{
  "model": "class-conditioned image flow-matching model",
  "dataset": "rendered made-up planets",
  "train_examples": 97500,
  "image_size": 48,
  "horizontal_flip": true,
  "conditioning": "class",
  "arch": "dit",
  "objective": "flow_matching",
  "cond_dim": 256,
  "targets": ["phase"],
  "num_classes": 4,
  "cond_dropout": 0.1,
  "logit_normal_time": false,
  "norm": "layernorm",
  "hidden_act": "gelu_tanh",
  "mlp_ratio": 6,
  "head_dim": 64,
  "fused_qkv": true,
  "qk_norm": false,
  "inner_norm": false,
  "patch_size": [6, 6],
  "layers": 12,
  "width": 128,
  "positions": "learned",
  "optimizer": "normuon",
  "muon_scale": "spectral",
  "learning_rate": 0.035,
  "momentum": 0.9,
  "nesterov": false,
  "orthogonalizer": "newton_schulz_5",
  "adamw_lr_other_params": 0.0012,
  "max_grad_norm": 1.0,
  "max_steps": 24600,
  "batch_size": 128,
  "epochs": 32.3,
  "lr_schedule": "cosine",
  "final_lr_fraction": 0.01,
  "warmup_steps": 730,
  "weight_decay": 0.008,
  "adamw_weight_decay_other_params": 0.05
}
Rows from block 9 of a small class-conditioned image flow-matching model, named by matrix and row number. Rows with one number belong to one neuron. Each number is 128 + 32 x the weight over its row's rms, rounded and kept within 0 to 255. All counts start at 0. Numbers have three digits each.
After each neuron's rows are labels from the 100 images, of 14976 (inputs lightly noised), where the neuron reaches its highest value: "top examples" is what is common among them. Only what is clearly more common there than usual is listed. The data: rendered made-up planets. In brackets: how many of the 100.
# fc1: MLP up (model.blocks.9.mlp.fc1.weight, 768x128), inputs 0-127
# fc2: MLP down (model.blocks.9.mlp.fc2.weight, 128x768, transposed), outputs 0-127

fc1.232:111185105125101152055103149111107098075122113132143117114159124156103210099170131130135126094145112120165133140142143163104125073144151028212154118121132094123115146145115119144057094131149110138052155103088154148134123140135163070146105119120112053118137153122120103124109100134137134098155096175150125166128153104136110220120101080081094131192126135130163175119106182123170074087105
fc2.232:146119111143126127193161129108152118110158106124138118148117056195136215225098135134134130210123087167094136150161148083140133176137148116136196098072136104093170113096100149134084131122114084114142110128118115127115104151110154161142151086115121199179152102144096127120123148138142148166150095127148130149099138177163169143183161094114085150109064174157173136073101094158119166137078
top examples: moons: two (50)

fc1.610:186096095090160075143068124137133049124086088116124111096093111083131098119132168125090194111164130073163082095160141188191159090096125166175164109114130121074091118133115076117060119122083140072065121149104116106157149118150165108139152121172153117144106138066116170122117122085092132110149131124099103168116063137118099132154110142145136129121094126040148084145119142086097143149107
fc2.610:161134189095150106078127167140071164125187107147125151071117149090143154153156095135114159143117138060166070134122120160182117193181175143126139137055129157174109075105127117128167120122110105123210137102138127144115115119127105100131103132074187152113126151138123141147129112153115117092139142100099109077103135110104190127163120124059116144160139143216072083166084100085181087137125
top examples: glowing rim (100)

fc1.65:129103128104075124073146118130098082138194125159122130089107132097119186135154136113156099201138123128133126145101160166137055101130099113114078131124145096123148124065089166150050126176161106129106071132156098154112119124163123107094155135128167122117172113016137136166079104053180109157153157144143100122117126112121166156123150144154131147145108180098124172163112123131180030138132
fc2.65:151087146124143125146128178151161118146099137109077159147085170129176155133095176186139130167140147152136136161157139197150120133099144099155097114129151152116127121148086120127129189154127207129247133134088160114138100175139163166111134114087177165075138135144156126109157187176140147122119137216117091148150159142120156166128117155116156178107146134241156129149164130125146160111142
top examples: moons: two (52)

fc1.668:094104075115122060053106135083115110131140114092116113105120142180176190133135114124135106127157110145133101083180128110000135114081141123054074129071140066147146150080138114162109115126135109116163119144142112125156110135102085190171150127135100166120110148106068105108125102132115108124163158074110146109125069132112135156134081090134126084113133107058094151103122163140109125083122
fc2.668:134108099131113175143136114111153134097123117155179073147110209179046155075141182118152138158134094161118165168145132099111126138181108106219152155078135097105187125118120131134090175145124113142123115095143132133043155132137154135161112144148097190149129060135066072120106141103139116159164087154120161043106139163145159102155155106113113096096092136096172154076123116143136119109102
top examples: moons: two (57); crescent (51)

fc1.583:214135123113102108096142122128165085124031170152095111095153132137181160142124213048175141145145118117155195132149073148088139124158098131122129143129042136173158094126107128111088136109131061164116112095053170108126153099131161090128110143094101144134130133143148071145122115136125122118122140095127104193129168129141174117151165129146101149107170123159110170091094117104074089108169
fc2.583:086157166129114118128121125131166136145151133163151116158137146037106145060099179138106133150140122117085150131065161086091106115086112134098132119171118145160108147160157114147146089079121130113117169144155124088056111155134183121099127156081121121090196190129193139118165157132144137114114106077187135109099117137087122143085148090210096168205163080107114126152123164147051097118131
top examples: rings (93)

fc1.647:102087139118132127149125199193123120122166155089127136108167150092114191125112150111136105187126131118116106084111105081141166132143103156165104125098095127120146096133090122216130168094148157106116218128092108148082107109116100102149077146150168149163098160066121121082164128187110090105071150130143131128135109137043178129088108114136155068125125123112110133111112066096056170175101
fc2.647:057166117052117107158120127088096160136102141119131082150082125148139171086101202058112121102118086096098143081102131116145139090140128143092130095128152111129081116096160124083089063102120114151181095136199094158109166138153078135111137164177056074193152170108110086105129114148118148122128152122134110162094094131181100137143134083165136156170157151120082125079118164101114083165117
top examples: ocean world (99)

fc1.416:114112203070141140147134129145158123112191130103117129102084081110114131082081145127137218123126161158108138128124121195231116164090068052115118124110111147100144128151143143111146102076122126128189167091067133131127100152143137002129128076115149152119142091166120098160143132122109133095101087140105139112118108086105129109088133136133095109088135147129093144089121064106118157137147
fc2.416:129153143160169094120176109135109121133089106153173146138125224161140152184096171072100119138200104144134159108108151087148170165120121101136163128075120102106209116135100170137087147150134100146187123112133147105104124173115154147124153173140146175169152072120053111109081145073199176118127136101151142158093168133160160088162123083157134172143136141099149071092113106144124125143070
top examples: full (79); ocean world (52)

fc1.41:198122146135175125132136164171147122086037147088074075180131124090104154061106123113133143186141116120155155144070127158136159145147121053151101142105088123138149123163107141148027113113131112062159133157082141131146114116176144054135105107108135169124172113178134066145145108122163127134135188085147146125134092162118154082113132093114147108126123097205144136121113122123120117082169
fc2.41:158127102117160182127124134126152113090091115038094150158141139197099139042075223117183124083134138129170140148132164141184158118099111139147139075116101148101119102085143150108190182160140140099174115113058145125137126150124132147087141116088123113114133121136169152120135110079136138147109142150104083079145080129134090179172091146096146174122072174130117176145124099150115174111184
top examples: ocean world (71)

fc1.598:175140136119093117148146080186119108083241154134100184104128137103145143138124137113089136131102147115168131131097103111207078140147092077165145089144083169116119092137107102056048122077121094191135104113074116104135197076125155149092076112127120096117128117078149120115091136121125153081081102070138100126090145094112176097149152149134155161096123105127112112110135086097132093120146
fc2.598:116090105160186133142152176121055126141127195142128142108185176126122152095089112072111079206103114105153167117115116169102124146154157090113142127074134111160180087091137091168136096182204191130128088107116137135132177176161066174120144165109175127146097090114129151101190089127103116096116101132119084135106181177130087148125136111122146098167158144148112136116087123081146166154146
top examples: full (90); cloud-covered world (44)

fc1.403:183138152115105120137136133150088151109182104129107125154115107162113167127120174129044137192113129152166114107109144077078166186145117135146116113128129126126125171097155086124205153129060162119090153078153081125202146158095132097170101134123179131122120137098129113123184160106102137090123170059151121161179129170146131125144103112169133136148167097204076102109144133120091212077156
fc2.403:095116155131155163170143120121165122127138141110189077160110134168191169148121205175156100150140107176002167088118168165127129140149127097149156117110132098116164127107130132167135183173128112133149079105108123147036164140111147163126173124121101127130117138156101101108108129132153115161126091151141130195120114169182104143139131104196163149152092119218140169117120109142103147075124
top examples: polar caps (68)

fc1.651:071115112090127119116136108149134084140045119108204165121122082075130136101162082147111108158136091090097133137073085087000134129118114091145138072149091147104101091106142117100206101109102109066172103112129129118124089094134134062085093136086112110112134093118140198142101131098120152154105140092169094095102169132117142147119149132132097133111116124155195097127123116099119103084150
fc2.651:136127114113131144143137177169123140162139148141136118112150252120127189203072153096156146187076080154186109195126120082119142104109131137161182127086115128139183144127127120176102108115125114162079118118095117127118156124115152122147150117121138175166132124137130053085153116102124155102139062123161128037103166147141157149153127114081161118147129123222114143098087124120163148118112
top examples: ocean world (95); gibbous (62)

fc1.38:116159127129082112148150088108129134107167149113122174131148109105115155047119224098098160123111110155109122105061169213123140128142151000145111135130153125136159147107168104158090105122125147071120146086150103149181121127121072076164108112120122148124130151115100108139116140137143150157155141136178141117110048129127133109153075107099193133142154132173131072098119168118106130093181
fc2.38:174145193138125149073142129151092078101174108132092124134099104104170157117104182093136150029113155190122127174039201100104119125136161110070159138115085116178157102123103117140110147110094090107141112171151143115151113088128186134147168190134152151150133139098105082077124142062137147102128163118183135131145103081119121174140125094107147097117140132050112091134081131140136117165139
top examples: rings (89); glowing rim (81)

fc1.267:230177102133135118139088118123114139114156104119144139149112109136138106141085176138101134146117080091174092165113115101048118101156139135136146125130103124093053149108081123129093138171129150040172103156115137122097106148127182000116089104110133078128135127099125135121139126141128141098141175051102135135131200181113080085103095114083109101159104126142168131140124110103143108117107
fc2.267:043162134102112169134130150142102146134048134118128147077130140148124145094135150149176106134134129140053082093116152100108107124134132137108177112115117107090113098079145099136116074013173147171135183168147077110167146146153127091148083102128114134192114195067148124153145120142072084120131116061107115137119118158140087105101110096112104144138083114130141088118066156127192150136152
top examples: ocean world (61)

fc1.613:103103173119160094121149143118173153125157155181123087136138096089043112211145125105156132082140161115064176122086149135107133144141113127163091113130185127153157130092180150121172117105130130177125158121182118114085147141096094020119128115198124144111124113119150128169136133116120130113126067175137107106103151096134124175157141134181163153102149103018153102152150143132115164077119
fc2.613:151133155181151170082153158147120103070179151173123171147102012086172078044156121161112128100176147144161169092060161091118134157168144125133128163127129131178142100164128123159121144153116167103127079114109127124196078150073145133117117149173143149114168140099103113111118127095126151081137156120135150120169125114126118112076124118182209146140162139074169128153113093107130141083130
top examples: moons: two (52)

fc1.533:134111112119143092104101136152132110115119065112161119096123146107056155108156210175117123070127145103157111137120135076106162163097156170192187088132179097087105169115154091104146088073116101087105129117090104148136082131124138066124089110131110069109105112102115162137118044133154118087104079080151098117176127103141103197142096128174098129140143109076165144116099119085180078100124
fc2.533:160151049099105166172158118122140164130128130124077165099152123205141146135105064117125065182109050120112150135173082121185127146084118099139187088106138122092117142122131142108129138101127113122185133146109156140148070083141137105116177097144100109172111146126124200129122115093154144129140038147146118122085193178166143132188144115140101088123046140108119165104087124084122117116117
top examples: glowing rim (77); cracked ice world (54)

fc1.6:171115137129089048149115135146100109167103134136092223171107128110079126082110168153102116123142148134037130165063150170076121148133109191147086151115138102094106137127104118125184153099100102096087136109142120123144147141118112157140123108138116125119087132113116060092115138138121085128128104043155128092107067105080145108113097107098151100113102106052134124089115129087091089040138
fc2.6:207117105144150038161122146148096158199159190153176108146143132091159157079119145158143100177120123130128138205171115137108150125136134157157110149063152121162172137142166160140137102115193099082151129100132091140024194157147143078158109106100112144099168085142121119149108152106135182125136125154133138094110152115095194171141150113177139122150166102108134148098123107108150102092097
top examples: glowing rim (100); half lit (52); desert world (38)

fc1.461:115099162127096116129124130130111111148190141136134119078115103120152120163131133172111156105152172131170176163100127101213108127151111093152168127163107131100117114140128128104118136112105126180086136112085113107138144097117139000122113110113122109115117119119114131125095128132127124124112067120158127080142122076124151144129147143134106149111074136160131119123102136094164100093111
fc2.461:155177140137092152140099084130154097097151095171068101098116214134131107127150111164122156091158131147096163138132177151128111149110094160162113130172078113118046128197129135128147125079107073161135127124090120108137179123071191129158062115127071125105185167139098184166093118095160150134134121113118187109151077124130186100126157111118108118134137094129083148134150180194086077138121
top examples: full (60); cracked ice world (54)

fc1.355:139149132144188133094126182107117100062088100141056035189132126101139152098136088158177105154116109079126168159113150152137105140145138155126136148167131119162168156097109161130037137099139109168072122117132069108163078089099140106100082092109144122119142112157112116178094120099077111104145174205104154152085141176141111140107144103070091157134145108155096102129088129136179122078130
fc2.355:116136102182161184173134161145109132133161197142120185132167171113147136091125176128104120103094119110129162137145121121115099158119099090124119107163111138113119128131117151175100174071143151178229156096089134141114157038166117066172130107132161099110090096137158179143167096146088122126098121085117131093127121154143152154117156123204102171092061129097178115153094124131097212119116
top examples: polar caps (72)

fc1.133:076111113124119069120125130124119145254123147116137160124101120175099200126139136101134132118133129198128116122125171148123119158076110137085029107062182101097151145130146117151127129106099083112150106138126111123169127113103057083126169092129086183100130112109108040135135082166088120143147109185152133127123112097113144138142076085117129102095125114138118115102063113129094129196128
fc2.133:132097100103111150102154132127118121027101098109065200169096111134083079037165111151139125144133131127206115119156091130166117161131141100176144172098162147099120112072125095093133210185149152125129149132120188142120153127154117116124094105112127178114100111182135055155147148167127100150118153160069132164100160122108154110132111154101105084086114131154146158148186088108155134166139
top examples: moons: two (58)

fc1.399:132136081116160088119092102109158170135153136130182125165125147160116168175147085101127128135124106142187067141178135127109134156112109119091085093099137120101082104120137118130133126139147109000169088148140130110131057138126148049116165110076111131153151079099113149134131124136066147104129130077083109175133108147088123124145092119070107094134108116133155107123146137123094134134125
fc2.399:138130111133156143097127092119128131106076153127098145131133140137114141095162112095065138166148094128171125149124135157199194130083106196136145131126129137166085128152088113119106165183141113189115058120058131142150152130150150150072183082118162093064134082194154135164074141166155134161133114165101137143150088108153162100128156142112187172149108193094067122183138066103138097096125
top examples: ocean world (84)